From a checkpoint of a small image classifier.
Model: 15.4M parameters, 32-pixel images, activation relu, num experts 4, layers 8, width 384.
Rows from block 2 of a small image classifier, named by matrix and row number. Rows with one number within an expert belong to one neuron, the router's apart. Each number is 128 + 24 x the weight over its row's rms, rounded and kept within 0 to 255. All counts start at 0.
Before each expert's rows are labels from the 100 images, of 14976, where the router gives the expert most weight on average: "top examples" is what is common among them; "colour at peak" is the nearest of a few named colours to the mean colour under the peak. Only what is clearly more common there than usual is listed. The data: scattered letters and digits in many colours. In brackets: how many of the 100, against the usual share in percent.
# router: slot weights (model.blocks.2.mlp.router.weight, 8x384, trained with AdamW), inputs 288-335
# up: expert up (model.blocks.2.mlp.up, 4x384x384), inputs 288-335
# down: expert down (model.blocks.2.mlp.down, 4x384x384, transposed), outputs 288-335

# expert 1
top examples: count: six (94 vs 16.4); teal (74 vs 40); blue (62 vs 20); purple (58 vs 19.7)
colour at peak: white (57 vs 25.5); pink (43 vs 21.2)
router.2 [136 123 117  84 120 138 119 148 112 177 141 142 114 163 106 118 140 148 100  92 109 132 140 152 123 127 129 123 148 158 146  74 133 119 162 126 153 107 172 104  83 123 151 122 117 132 118 158]
router.3 [ 97 100 165  79 114 123 120 101 124 132 119 163 113 139  83 106 103 135 122 103  92 113 121  96 117 133 105 137 101 123 108  99 159 139 107  71 177 115 101 145 145 108 121 121 116 145 120 145]
up.2 [166 138  80 114 120 128 124  68 123 142 135 124 113 132 127 148 111 117 119 114 119 147 154  98 130 148 103 152  60  71 140 117 117 101  94 102 107 126 111 148 156 115 136 146 125 153 103 154]
down.2 [116 131  83 119 135 139 147 166 113 159 114 152 146 138 100 146 153 122 117 117 154  91 148 111 155 116 126 158 117 149 158 127 155 146 124 141 121  96 156 145 151 132 132  99 108 136 161 165]
up.3 [ 98  97 137 139 128 129 126  84 155 130 117 109 130  98 162 127  92 100 123 132 154 124 156 109 122 121  98 157 107 118 139 158 109 129  91 120 105 139 149 176 136 113  87 112 125 151 120 136]
down.3 [150 132 111 177 113 162 114 137 137 109 149 117 115 161 133 110 142 130 148 158  87 171 147 122 109 128 142  95 101 131 165 123 134  92 129 201 102 157 129 149 169 160 144 119 139 121  90 167]
up.4 [116 129 139 142 176 133 157 100 112 123 122  94 157  94 122 102  99 148 110  93 144 128 130 147 109 116  95 141  93 157 130 154 132 127 120 135  90 140 153 127 128 122 116 101 110 147 127 130]
down.4 [176 170 149 121 111 121 117 145 143 133 107 170 134 119  82 127 147  55 120 111 115 134 173  96 124 170 142 120 150 133 112 139 120 111 103 167 113 106 125 119 173 151 133 108 130 138 119 135]
up.5 [154 112 120 119 139 118 168  99 147 162 142 121 122 111 126 130 104 116 152  79 145 169  74 147 138 107  80 153 117 123 139 127 133 126 116 121 107 153 133 147 144 149 119 126 134 143 132 151]
down.5 [141 145 121 158 129 120 125 135 148 129 176 101 106 132 139 107 128 156 163 123 100 133 140 143 139 194 153 136 122 173 114 124  95 112 138 152 119  74 123 165 130 115 132 172 159 152 126 109]
up.6 [165 115 159 127 154 125 164 129 121  87 123 128 130 124 127 144 129 156 119 170 106 134 100  82 147 121 123 109 127  97 126 119 164 121 140 120 156  96 155 126 136 130 126 114 140 119  92  96]
down.6 [154  96 116 110 131  84 158 170 141 169 110 134 138 125  78 165 114 124 136 133 143 117 163 132 118 174 123 118 104 175  99 160 107 129  90 108 123 141 124 131 117  94 119 116  95 108 119 135]
up.7 [130 159 101 150 149 118 149 119 135 142 201  68 134 125 201 103 124 123  73 133 110 137 158 144 153 149 121 142 109  91 149 110 137 155 141 116 118 116 123 114 141  87 111 152 114 125 190 142]
down.7 [138 159 125 119  91 133 119 136 146 174 111 105 115 116  96 155 121 107 123 141 157 144 131 122 104 151 137 105  82 135 133 107 139 115 127  95 120 170 163 169  73 112 116 113 132 134 122 136]
up.8 [120 118 147 104 161 110 141  88 133 114 103 121 152 108 150 111  88  90 151 120 139 155 109 111 112 150 138 141  94 132 126 131 121 131 104 139 106 165 105 151 149 117 100 144 152 133 123 125]
down.8 [119  88 177 121 127 115  96  97 120 149 115 137 139 108 102 121 149 190  99 146 126 167 105 119 106 141 136 122 130 112 159 154 107 104 128 130 130  95 152 124 153 133 108 156 113 110 107 132]
up.9 [154 139 108 174 150 126 137 153 189 113 145 146 151 101 142 170 124 118 170 138 133 142 141 120  96 167 117 131 120 101 118 137  81 154 135 123 103 144 105 148 111 114 135 135 132 124 141 126]
down.9 [138 146 127 120 124 196 130 127 115  86 131 115 148 133 108 120 122 138  86 119  77 165 150 150 128 146 154 124 113 167 142 120 173 109  97 140  87 136 111 172 156 177 127 136 124 131  90 134]
up.10 [111 114 150 142 130  96 123 120 103 118 112 145 148 106 161 131 116 143  95 116 141 111 124 123 131 134 102 167  92  93 122 161 154 111 129 118 134 153 120 172 143 138 132 126 111 145 125  95]
down.10 [149 108 134  87 134 133 119 106 152 122 143  98 124 129 129  90  90 128 122 100 156 115 109 140 125 117 163  73  85 116  81 114 120 137 113 128 118 111 167 107 166 136  88 152  95 143 144 148]
up.11 [134 118 137 137 155  85 141 148 143 127 113 117 133 136 152  89 133 133 158 147 114 151  72 142 111 121 140 131 133 160 112 140 111 124 132 150 136 136 138 135 158 132  86 147 197 149 137 128]
down.11 [129 117 117 138 120  81 142 146 150 126  94 179 115 160 122 169 167 129 134 141 142 148 108 119 104 135 116 117 108 159 133 101  98 152 135  60 155 110 131 161 115 107 102 112 101 145  98 130]
up.12 [132 131 118 168 119 143 143 145 134 134 133 132 171 129 111 137 132 152 164  80 130 156  99 108 143  98  88 107 129 186 147 130 120 171 114 100 126 148 221  96 120 103 165  92 148 126 103 152]
down.12 [152 138 148 116 153 125 106 154 143 160 145 113 114 185  95 205 148 139 119 162  97 141 114 144  96 158 133 132 113 134 122 122 114 122 160  72 108 115 102 156 125 134 132 116 139 135 123 107]
up.13 [ 93 121  96 134 133  79 114 156 119 121 148 111 173 142 123 183 138 112  90 112 127 109 151 192 126 120 175 129 123 166 137 146 143 144 124 181  91 139 129  93  93 144 127 120  69 122 151 129]
down.13 [157 117 166 121 150 102 108 149 153 164 149 115 110 168 108 196 153 150 130 157 126 146 121 130  99 151 117 126 102 122 114 156 123 132 156  83 103 113 123 146 142 128 119 123 162 145 105 117]
up.14 [121 143  92 124  98 173 133 149 142 168 162  93 125 128 123  97 110 124 112 106 117 115 106 139 149  72  95 134 112 133 105 128  66 112 131 115 122 131 123 119 107  71 106 104 110 138 152 161]
down.14 [143 144 155 123 137 139 127 151 122 169 143 127 107 179 104 195 165 129 113 160 111 143 121 156  98 170 118 139 127 121 138 111 121 142 153  71 115 123 128 146 113 131 139 117 156 146 131 124]
up.15 [152 126 131 172 152 124 164 108 156 153 119 105 147  94 174 123 103 141 112 127 168 125  93 110 106 139  97 158  91 114 119 150  92 105 132 102 134 150 113 157 146 103  89 134 160 160 131 128]
down.15 [148 132 111  95 113 136 123 135 151 171 137 140 111 175 143 138 135 112 160 135 120 124 134 102 119 120 115 149 140 157 168 125 128 117 112 100 122 146 135 169 155 141 123 119 140 114 115 166]
up.16 [135  86  97 184 145 113  89  96 104 103  94 106 122 129 162 143 170 119 129 102 165 145 130 130 127 147 144 147 136 182 133 159 102 114 139  82 122 117 138 128 160 154 101 118 138 104 125 118]
down.16 [161 136 151 134 138 129 119 163 134 177 154 126 127 182  91 202 158 152 124 160  95 124 113 139 110 146 127 122 103 120 134 117 124 134 156  75 119 126 102 144 144 125 151 116 149 137 123 116]
up.17 [133 141 110 146 122 165 144 111 162 133 181 129 146 130 103 129 103 115 139 134 143 141 103  93 142  99 115 147 109 114  90 113  98 107 148 155 102 112 117 125 130 106 129  95 174 139 152 176]
down.17 [146 163 124 123 109 134 117 143 147 171 135 134 104 160 113 183 118 114 118 164 113 139 136 145 100 162 124 121 117 139 145 113 126 127 153 101 131 166 142 181  95 129 125 110 126 147 128 122]
up.18 [100 193 110 126 128 120 100 137 118 133 122 146 126 137 117  81 116 166 110 129 124 140 124 127 120 124 169 104 147 172 104 126  98 178 115 116 128 150 127 113 105 115 106 123 137 112 138 147]
down.18 [164 131 152 101 148 127 115 170 142 173 125 116 127 187  93 207 153 141 125 151 123 142 128 149 114 158 125 123 120 129 123 129 107 131 164  66 125 119 119 141 135 138 140 121 140 132 109 117]
up.19 [126 108 146 105 130  75 158 113 130  98 167 109 161 115 151 129 101 135 143 121 130 115 118 130  98 140 120 136 103 133  93 138 136 116 129  97 113 139 117 121 158 133 153 117 119 153 152  74]
down.19 [135 146 129 159 138 188 127 101 120 143 152 107 137 144 133 106  78 131 147  99 143 110  91 158 141 117 137 175  99 147 118 126 112 153 127  81 114 149 141 145 159 115 139 141 171 112 103 149]
up.20 [104 102 105 104 172  96 145 142 172 158 141 118 146 110 125 155 131 115 135 141 141 108 121 160 102 108 140 147 110 113 125 138 110 123 108 156  63 150 150 146 121 141 111 116 116 117 125 117]
down.20 [132 136 183 123 139 114 137 128 140  56  86 115 135 116 156 141 134 121 112 149  89 100  74 128 119 112 172 113 132 148 132  91 154 144 122 123 122 174 133  94 175 144 140  96 189 118 134 123]
up.21 [105 123 119 125 140 147 124 123 155 151 101 130 135 105 183 103 112 134 122 136 161 176 142  92 132 137 120 168  92 144 171 169 114 108  99 129 131 128 116 147 143 140  88 149 146 131 121 155]
down.21 [131 149 123 154 120 160 157 140 109 122 137 130 101 148 132 102 121 138 161 133  92 136 122 124 110 114 144 102  91 117 161  94  97 113 149 172 122 171 103 143 167 141 146 164 128 125  66 160]
up.22 [126 142 119 125 147 116 163 143 135 127  88 138 170  83 111 157 114 139 118 105 124 127  97 122 107 147  98 140 116  99 111 141 153  99 130  99 128 143 118 163 120 106 123 149 123 140 114 115]
down.22 [104 132 117 176 117 156 141  82 108 134  90 103 102 113 136 114 126 112 119 119 156 132 157 141 163 121  89 104 124 133 134 141 127 125 132 141 161 139 111 117 113 171 117 111 175 134 114 129]

# expert 3
top examples: count: one (99 vs 17.2); blue (43 vs 20)
colour at peak: pink (51 vs 21.2)
router.6 [ 83 136  75 149 132  98 106 115 122 122 129 104 155  96 147 139 139 134  84 124 129 146 133 142 108 122 152 138 124 113 112 172 128 127 133 152  60 169 103 106 134 144 109 169 101 127 177 118]
router.7 [ 79 121  76 151 148  96 100 122 141 174 105 106 154 114 130 137 134  87 117 135 136 140 125 158 101 122 165 134 133 125 140 145 101 117 108 153  79 165 143 131 130 135  93 157 109 112 137 142]
up.2 [150  85 164 179 159 127 106 118 156 145 144 144  92 110 110 163 136 170 168 148 115 122 137  60 159 140 138 123 127 131 118 121 119 150 162  69 156 123 147 123 156 156 122 120 172 130 108 149]
down.2 [149 157 100 136  99 160 102 142  98 132 150  79 124 124  90 159 103 143 121 142 115 106 138 136 133 135 154 133 127 159 129 111 125 106 133 108 131 147 134 159 152 109 123 160 122 138 151 139]
up.3 [146  70 145 118 126 106 118 140 119 164 136 143 119  93 121  97 114 117 149 154 107  70  88 155 162 108 110 126  88 124 165 115  92  96 120 150 108 159 137 181 185 180 107 142 133 140 132 135]
down.3 [119 162 112 110 109 192 169 157 130 101  86  92 146 133 125 105 124 158 132 110 121 127  84 109 130 141 163 127 141 136 112  94 146 156 141 149 158 103 160 106 101 150 172 113 117 124 150 149]
up.4 [114 106 147 109 183 132 165 127 125 146 130 129 113 134 112 138 132 118 165 142 135 102 122 130 143 116 113 138  73 137 117  86 116  99 116 137 153 109 144 163 105 122 123 126 118 118 116  95]
down.4 [121 113 176 122  64 126  88 161 111 125 142 134 138 106 150 134 157 133 170 185 101 161 122 144 105 123 162 131 101 101 135 145 113  96 122  94 148 134 117 130 129 132 161 143  93 139 100 135]
up.5 [157 123 124 120 181 161 178 112 120 152 128 142 119 143 118 149  91  73 156 141 107 104 123 143 140 103  84 180  83 113 148  93 114  88 101 133 172 117 169 148 119 123 120  89 143 117 114 155]
down.5 [119 182 139 151 123 136 152 188 128 147 116 150 143 135 119 143 135 101 102 165 101 112 110 120 144 138 115 132 146 152  62 107 131 124 117 108  81 131 118 134 102 113  96 147 114 131 137 137]
up.6 [144 106 108 111 142 148 106 148 135 164  92 110 118  97 148 101  97  59 132  81 148 122 122 164  98 148 175 183 159 122 136 128 149 104 124 165 136 127 165  85 123 119 126 130 100 108 125 116]
down.6 [117 147 116 158 162 151 106 197  72 134 157 121 120 167 111 153 141 134 171 141  87 141 121 148 112 155 120 138 139 134 136 110 135  96 176 101 154 137 124 110 120 122 161 157 104 127 140 136]
up.7 [128 137 124 109 122 115 103 134 114 102 148  80 158  69 150 158  92 128 142 110 114 117 154 126 106 160 146 141 159 160 114 144 120  85 155 160 126 129 120 112 133 150 166 103 166  75 111 139]
down.7 [154 121 105 156 139 174 116 135 129 148 158  95  79 104 102 161 122 127 110 142 119 108 117 122 128 120 141 108 131 151 134  93  98 130 130 129 139 104 149 139 104 100 105 149 178 108 145 147]
up.8 [132 131 146 155 126 124 128 132 168 169 130  90 119 119  84 132 102  99 117 145 124 115 101 141 150 105  77 158 127 131 126 125 114 161 125 138 148 108 165 123 167 126 161 142 129 126 123 140]
down.8 [133 128 116 118 143 101 128 138 102 141 140 138 163 129 140  97 119 110 107 103 126 144 107 151 123 113 114 128 100 151 132 110 123  72 169 127 165 149 155 133 139 137 141 123 154 147 131 150]
up.9 [142 117 152 115 150 153 166 174 120 115 117 168 111 160 103 118 169  89 167 155 108 103 129 133 182 137 106 129  92 148 119 115 130 143 149 141 127  94 148 134  96 138 111 112 135 120 119 139]
down.9 [ 98 153 147 136 102 101 125 106 157  98 135 143 133 125 193 122 138 107 112 114 140  79 111 162 150 113 135 142 153 177 147 125 124 126  97 106  99 110 153 154 108 104 138 156 125 128 139 104]
up.10 [122 144 140 109 143 148 100 117 159 168 113 139  91 135 101 131 122  81 131 151  99 135 119 154 127 134 109 178 121 132 154  77 106  98 129 133 161 109 138 156 130 109 115 146 114 121 116 133]
down.10 [179 158 140 109 104 153 127 124 104 106 109 132 141 156 119  94 114 167 109 155 143 160 124 125 128 123 166 117  91 129 149 103 152  92 122 144 131 132 131 120 135 113 112 106 111 105 161 174]
up.11 [155  94 110 125 132 102 128 147 111 144  70  92 137 116 147 122 116 100 124 142 126 116 132 146 139 120 148 158 117 116 138 132 119 119 135 114 147 114 111 169 101  94  92  93  99 116 113 120]
down.11 [ 94 141 130 117  97 143 121 124 111 144 120 132 113 137  96 140 108 162 150 128 161 128 153 133 126 120 131 113 150 131  83 152 101 103 109 139 117 131 138 129 143 132 150  97 160 131 153 139]
up.12 [144 153 150  89 145 137 177 111 134 128  88 130  90 103 103  98 116  93 112 146 138  99 115  71 119 135 130 138 121 140 145 103 112 100 138 148 112 138 128 196 119 142 149 148 104 147 109 118]
down.12 [103 120 136  91 120 157 126 168  99 116 156 151 132 148 107 159 148 114 126 151 131 146 131 134 117 113 119 164 128 135 110  89 106 125 133 124 123 151 160 149 125 142 121 131 116 109 137 131]
up.13 [153 164 158 102 132 134 149 130 130 133 136 140 102 145 104 153 129 132 149 154 103 122  86 110 148 112  90 133  89 121 115 113 138 127 153 136 151 113 128 151 114  96 139 126 151 114 101 130]
down.13 [135 108  98 148  98 129 119  84 130 124 143 132 160  97 169 128 134 156 177 135 157 125 131 118 117  97 123 125 106 183 113  99 122 105  71 156 128 139 123 137 154 119 139 124 129 139 186 158]
up.14 [181 160 149 126 174 126 127 156 148 144 129 101 113 142 137 120 107 133 138 125  90  82  73 128 119 113  97 154  99 141 138  75 111  96 168 138 163 118 163 137 126 117 141 100 150 143  88 132]
down.14 [186 151 141 138 100 139 115 158 145 161  98  65 144 120 126 152  97 144 189 135 112 122 115 131 120 165 152 118 155 182 124 149 154 144 101 102  95 110  84  87 131 136 155  90 128 112 149 117]
up.15 [149  87 137 105 141  99 167 168 140 113 191 116 101 152 133 147 148 153 140 192 141 127 128 125 148 123 118 103 127 117  97 119 137 178 150 122 138 114  96 115 121 126 151 146 164  95 132 128]
down.15 [144 154 114 148  97 143  92 154 146 101 148  96 124  96 122 145  92 127 110 157  87 106 111 150 146 113 144  97 115 144 140 139 105 108 174  98 135 113 176 129 140 131 107 125 158 135 164 142]
up.16 [131 130 144 123 123 122 129 144 153 133 179 100 122 113 143 161  90 143 147 130 132 114 173 103 115 155 130 133 144 149  90 127 152 131 149 141 138 115  96 136  84 171 186 105 155 122 109 134]
down.16 [160 135 110 131  87 167 104 178 121 134 122  99  95 114 115 148 137 143 136 182 116  89 124 128 147 111 174 112 103 149 145 134 114 136 145 127 141 116 164 133 124 126 122 142 162 137 159 120]
up.17 [146 100 122 149 167 169 142 115 110 133 155  86  74 128 143 112  96  92 114  93 106 141  88  93 126 127 100 124 115 135 146 108 116 126 148 125 160 129 142 110 139 115 123 151 109  92  57 169]
down.17 [128 179  90 120 163 162 104 132 149 120 132 122 174 105 139 136 110 165 113 149 138 134  97 145 114 143 159 106 139 133 126 130 103 140 132 164 157 111 122 109 152  67 134 167 109 118 117 134]
up.18 [118 146  92 104 124 145 123  80 105  99 102 159 160 116 130 115 113 116 142 134 141  65  95 109 106  97 151 140 155 129  83 119 185 104 144 147 124  84  94  70 131 186 164 129  88 172 139 110]
down.18 [112 118 126 146 108 155 112 181 148 163 112 131  93 111 131 145 120 158 144 201 133 126  83 108 160  94 144 120 135 137 147 131  97 157 135 135 148 145 152 130 132 125 144 105 141 145 153 136]
up.19 [163 125 147 126 152 103 129 159 128 151 131 112  83 141 108 145 119 119 161 124 149 124 113 136 130 145  98 128 116 150 139 108  92 117 146 125 172 159 161 150 129 132 122  75 202 101 131 175]
down.19 [126 164 117 146  79 148 134 129 119 122 146  76 111 119 138 128 136 107  88 126 130 151 119 146 141 124 148 117 157 145 100 115 142 123 140 146  90 115 158 146  69 146 132 136 157 166 151 146]
up.20 [154  93 127 139 179 170 151 109 130 129 113 148 124 114 128 147 139 126 141 129 101 129 167 138 108 147 133 136  73 122 137 111 120 112 123 148 118 155 155 127 134 135 130  98 104 117  96 156]
down.20 [141 140 140 121 132  98 128 132  93 106  86 110  95 128 141 143 160 134 143 139 122 149 120 152 109 119 109 141 162 101 131 145  89 133 113 165 142 108 111 128 114 103  75 127 120 124 121 120]
up.21 [120 108 119 101 120 136 134 102 100 140  72 153 162 124 108  90  98  94 120 101 102 139 122 130 152 132 147 152 130 132 165 133 148 112  88 110 127 151 178 135 119 120 113  92  90 162 131 131]
down.21 [125 144 103 168 143 155  97 143 104 127 124 112 128 132  91 177 142  63 163 103 107 165 139 156 136 165 139 128 112  98 131 127 151  83 146 120 144 103 123  97 107 132 138 125 150 129 128 174]
up.22 [120 141  97 139 136 129 113  87  91 119 181 166 130 146 118 174 105 142 129  99  99 115 118 123 128 135 154 162 130 108 104 115 155  97 147 108 120 102 118 110 159 134 130 154 114 121 142 109]
down.22 [123 121 136 136 136 129 106 166 116 155 129 127 134 102 114 153 141 135 150 159 153 152 112 115 144  90 145 121 135 160 125 136  99 136 115 145 153 152 157 143 115 113 158 122 148 137 119 162]

# expert 2
top examples: count: one (74 vs 17.2)
colour at peak: black (94 vs 35.6)
router.4 [164 125 157  94 136 135 140 124 122 124 129 134 128 148 120 130 121 115 191 132 136 114 145  99 124 148 106 131 132 158 131 109 134 127 107 114 175  92 165 129 132 128 144  75 158 122  84 122]
router.5 [146 111 140  99 153 131 142 117 145 104 142 124 141 124 120 132  95  90 165 148 149 115 106 125 158 124 103 153 128 159 114 113  98  95 132 130 138 111 135 132 136 107 125 100 114 135 107 111]
up.2 [165 117 109 163 127  98 147 113 141 122 172 102 129  66 152 145 125 203 169 106 112  98 150 110 115 112 123  75 160 155 142 134 106 137 118 109 173 128 179 131  88 119 153 124 147  79 147 123]
down.2 [128 110 141 108 139  80 118  68 126 116  96 142 143 185 105 123 109 120 110 140 118 149 120 128 117 159 135 117 105 169 109 113 126 190 111 133 157 145 142 131 159 132 115  99 124 143 137 125]
up.3 [101 147 144 149 168 101  97 164 124 120 127 108  83 131 166 167 176 152 158 113 150 114 143 157  89 127 184 117 139 106 120 135 128 163 169 147 113 158 125 107  98 140 140 135 131 110 126 146]
down.3 [162 114 164 104 185 141  89 117 163 146 134 135 188 117 149 121  65 141 107 135 140 167 120 110 109 135 113 151 119 175 107 106 131 161 100 106 121 164  83 127 111 107 103 131 112 122 152 134]
up.4 [117  91 117 154 156 127 144 147  90 110 180 126 165 136 159 105 108 141 141 109 154 121 109 108 111 128 107 107 113 109 119 126 134 130 125 111 110 132 147 150 158 138 138 132 144 125 115 128]
down.4 [126 151 141  94 196  88 114  83 129 125 104 149 110 158 134 143 119 141  96 173 118 137 133 141 133 186 138 118 103 141 141 138 124 166 113  96 118 156 163 129 161 157 143 104 122 113 140 130]
up.5 [100 125 109 183 146 154 127 135 149 140 174 101 127 143 114 115  66 157 113  92 136 124 164 130 110 133 103 126 141 140 128 126 117 158 166 137 116 160 144 120 125  99 134 127 108 117 106 179]
down.5 [161  93 145 120 121 107 130 121 145 155  86 110 156 124 141 111 170 109 158 161 146 127  71 115 122 139 116 135 138 155  72  96 131 127  74 108 112 142 115 139  90 131 103 121 121 149  87 114]
up.6 [111 142  74 130 159 133 140 152 157 165 166 101 146 121 108 131 148 140 101 111 105 165 124 154 152 135 112 126 120 131 126 125 116 152 151 131 124 142 118  83 104  88 118 177 131 105 141 149]
down.6 [131 120 129  92 130 117 103 154 118 138  81 149 119 153 171  61  88 147 100 137 141  85 110 111 138 175 159 106 119 121  81  99 130 158  94 141 122 133  90 146 121  92 175 160 115 150 131 161]
up.7 [ 94 149 122 135 127 123 139 157 100 151 110 128 139 150 149  88 140 129  94  85 121 101  64 135 136 121 105 128  93 134 163 128  85 153 140 167 136 143 139 129 105  87  88 172 128 159 169 123]
down.7 [115 130 139 113 157 151 103  88 136 133 152 144 184 116 149 131 120 145 132 132 117 127 119 125 141 152 123 117 114 125 111 123 109 109 101 109  95 113 110 162 103 125 117 133  76 115 131  87]
up.8 [108 143 117 162 111 101  84 146 160 136 139 106 135 152 188 158 123 151 102  85 101 166 157 149  98 147 135 101 100 141  98 119 126 166 120  96 116 131  90 129 119 117 110 131 129 125 177 133]
down.8 [137 162 124 119 136 136 130 172 183 173 166 107 145 118 149 164  88 134 108 136 120 154 163 128 165 140 137 106 158 127 121 116 109 146 115 130 121 118  85 134  67  99 151 100 106 110 156 138]
up.9 [104 114 121 112 112  72 138 153 162 104 148 122 152 170 152 153 124 122  99  93  97 127 112 164 126 173 104 118 146 122  93 139 152 130 160 143 103 114  94 125 111 122 135 151 106 176 169 100]
down.9 [170 120 156 129 149 147 108 154 160 143 159 112 141 134 142 165 140 140 133 149 142 123 118 112 153 136 146 107  98 123  92  97  95 150  84 127 122  75 101 157 155  99 161 110  96 127 118 165]
up.10 [133 139 131 148 116  98 137 158 134 172 127 104 106 130 148  97 191 154 138 128 142 144 161 131  87 161 112 115 156 133 155 164  99 133  99 125 160 145 112 187  92 128 103 113 139 113 125 167]
down.10 [130  72 134 113 155 109  95  68 102  89 139 125 166 138 144 135 111 153 134 120 161 156 104 107 140 143 119 130 120 169 110  90 111 157 121 104 125 150 128 152 148 117  97 123 116 109 130 111]
up.11 [112 116 109 134 132 113 146 100  68 159 114 111 133 121 117  84  93 108 118 111 134 110 100 125 156 147 109 132 124 139 157 119 148 121 139 103 138 115 156 133 164 159 123 136  87 187 122 116]
down.11 [140 139 168 142 126 122 100 100 113 112 101 157 121 127 132 147 171 157 109 129  93  86 122 133 106 170 137 125 145 128 157 100 114 161 166 127 158 102  68 132 171 125 102 127 161 111 156 139]
up.12 [ 85  99 129 116 121 161 108 139  91 149 152 136 138 151 100 196  90 151 113 112 171 179 120 124 134 151 105 155 116 149 157 118 107 150 138  81 131 124 135 142 132 138 124 104 134 153 111 148]
down.12 [141 103 126 136 187  83  94  70 116 107 129 157 117 157 113 159 117 116  83 172 119 125 128 124 129 178 144 109 110 143 150 134 115 171 132  92 131 130 173 119 164 165 131 122 131 128 162 102]
up.13 [101 131 156 116 151 106 191 161 160 133 152 113 138 159 147 116 131 182 114 128 157 123 103 148 135  72 147 110 101 103 131  99 118 180 134  96 123 180 129 100 112  83 145 154 146 158 130 136]
down.13 [139 126 160 127 137  81  98 127 146 131 138 138 156 126 144 124 137 162 133  89 140 170 142  91  92 148  86 127 151 138 121 124 149 145 124  94 124 188 126 166 120 105  90 120 121 103 159 135]
up.14 [136 154 120 119 151 110 117 121 139 139 150  91 128 150 133 140  79 130 102  88 114 124 100 176  92 120 121  93 118 167 140 126 134 129 163 138 137 159 109 152 152 110 163 142 120 128 151 152]
down.14 [141 158 131  82 142 108  99  79  99 144 112 136 111 127 135  90 120 117 171 155  74 151 110 103 104 132  90 125 126 165 141 123 102 130 128 121 125 145 119 137 120 127 130 164 137 136 194 123]
up.15 [137  95 100 168 177 122 170 122  85 135 170 107 114 137 110 195  96 121 107 113  86 180 140 137 164 114 140 103 117  84 126 126  82 163 177 155 105 138 109  95 126 128 111 135  79 113 143 171]
down.15 [140 100 142  95 156 105 119 108 144 109 136 132 149 133 102  90 179 137 103 147  95 166  97  87 162 153 145 123 106 182 127 111 159 164 101 147 105 131 152 143 105 125  85 134 118 122 191 125]
up.16 [113 114 121 146 171 104 130 138 142 170 141 139 141 126 141 139 141  99  88  89  99 124  74 163  66 119 155 141 125 111 100 138 125 133 166 160  90 153  92 148 110 139 107 173 120 133 151 149]
down.16 [151 139  90 114 178 117 135 135 126 143 163 149 121 153 183 139 120 123 150 141  89 150 100 118 113 137 169 106 163 100 139 118 148 142 113 121 152 114 148  80 130  92 100 146  98 139 149 105]
up.17 [ 89 118  89 153 181  95 143 160 133 137 149  86 101 114 135 153 148 111  86 113 106 167  95 145 122 107 131 113 104 122 125 124 103 124 169 136  99 158 109 122  99 126 111 174  93  98 175 175]
down.17 [126 103 150  68 124 122 131 102  89 124  91 118 118  95 113 113 150 138 138 158 117 148 102 107 142 113 104 123 164 170 112 136 114 130 144 151 141 154 158 120 151 127 140 125 159 133 104 150]
up.18 [128 158 110 126 161 144 120 142 118 109 125 125 102 116 118 112 171 170 140 133 109 100 156  87 109 161 178 127 141 130 129 132 115 147 144 157 145 137 115 106 116 149 143 131 131 111 109 131]
down.18 [115 134 134 103 163 105 145 108 145 135 136 122 134 143 115 125  90 130  85 159 181 156 135  93 166 142  94 134 135 152 111  91 121 144 107 140 109 130  53 173 111 108 101 149 108 133 149 102]
up.19 [ 98 131 119 130 148 138 140 106 149 120 167  76 180  77 130 130  98  97 148 151 136  96 122 163 166 139 132 136 122 118 134 153 114 100 135 132 107 147 127 126 147 163 127 126  99 121 120 123]
down.19 [144 107 150 140 169 126  85 110 144 115 137 110 124 105 128 119 127 166 156 111 166 109 105 152 159 103 130 136  62 147 118 148 143 169 105 142 105 115 121 153 126  84 108 133 142 114 157 170]
up.20 [167 144 119 150 137 170 139 130 120 115  99 133  42 115 108 130 167 137 152 125 135 164  99 116 146  96 146 101 119  85 179 107 127 135 164 125 145 132 107 154 118 124 132 149 131 100 150 139]
down.20 [158 125 153 102 145 120  57  95 107 154 141 172 150 134 134 124 134 124 151 139 129 158 127  91  77 121 114 134 142 187  84 108 111 151 103 134 124 122  91 152 162 115 147 102 132  88 166 170]
up.21 [115 168 138 105 133 126 112 127 129 145  97 148 134 116 137 107 116 107  88 114 134 129 132 175 112 108  96 125 111 153 155 104 133 135 107 131 103 158 130 104 119 112 136 132 129 181 133 148]
down.21 [118 119 171 129 149 116 162 129 137 106 127 168 112 184 113 133 151 148 123 167  99 120  80 113  84 123 137 127 152 141 133 149  86 149 117  90 126  97 101 110 175  89 113 145 177 125 131 119]
up.22 [129 128 122 151 161 142 158 143  92 139 106 136 145 148  79 141 167 125 104 135 131 133 129 141  91 138 117 127 117 142 119 108 135 114 134 120 117 130 113 101 101 163 148 150 135 121 136 144]
down.22 [163 125 127 153 134  99 107 135 169 133 166 127 129 145 132 156  94 149 104 135 135 133 112 146 130 141  80 124  93 137 124 103 119 149  91  93 136 161 126 126 166  64  84  84 149  83 138  90]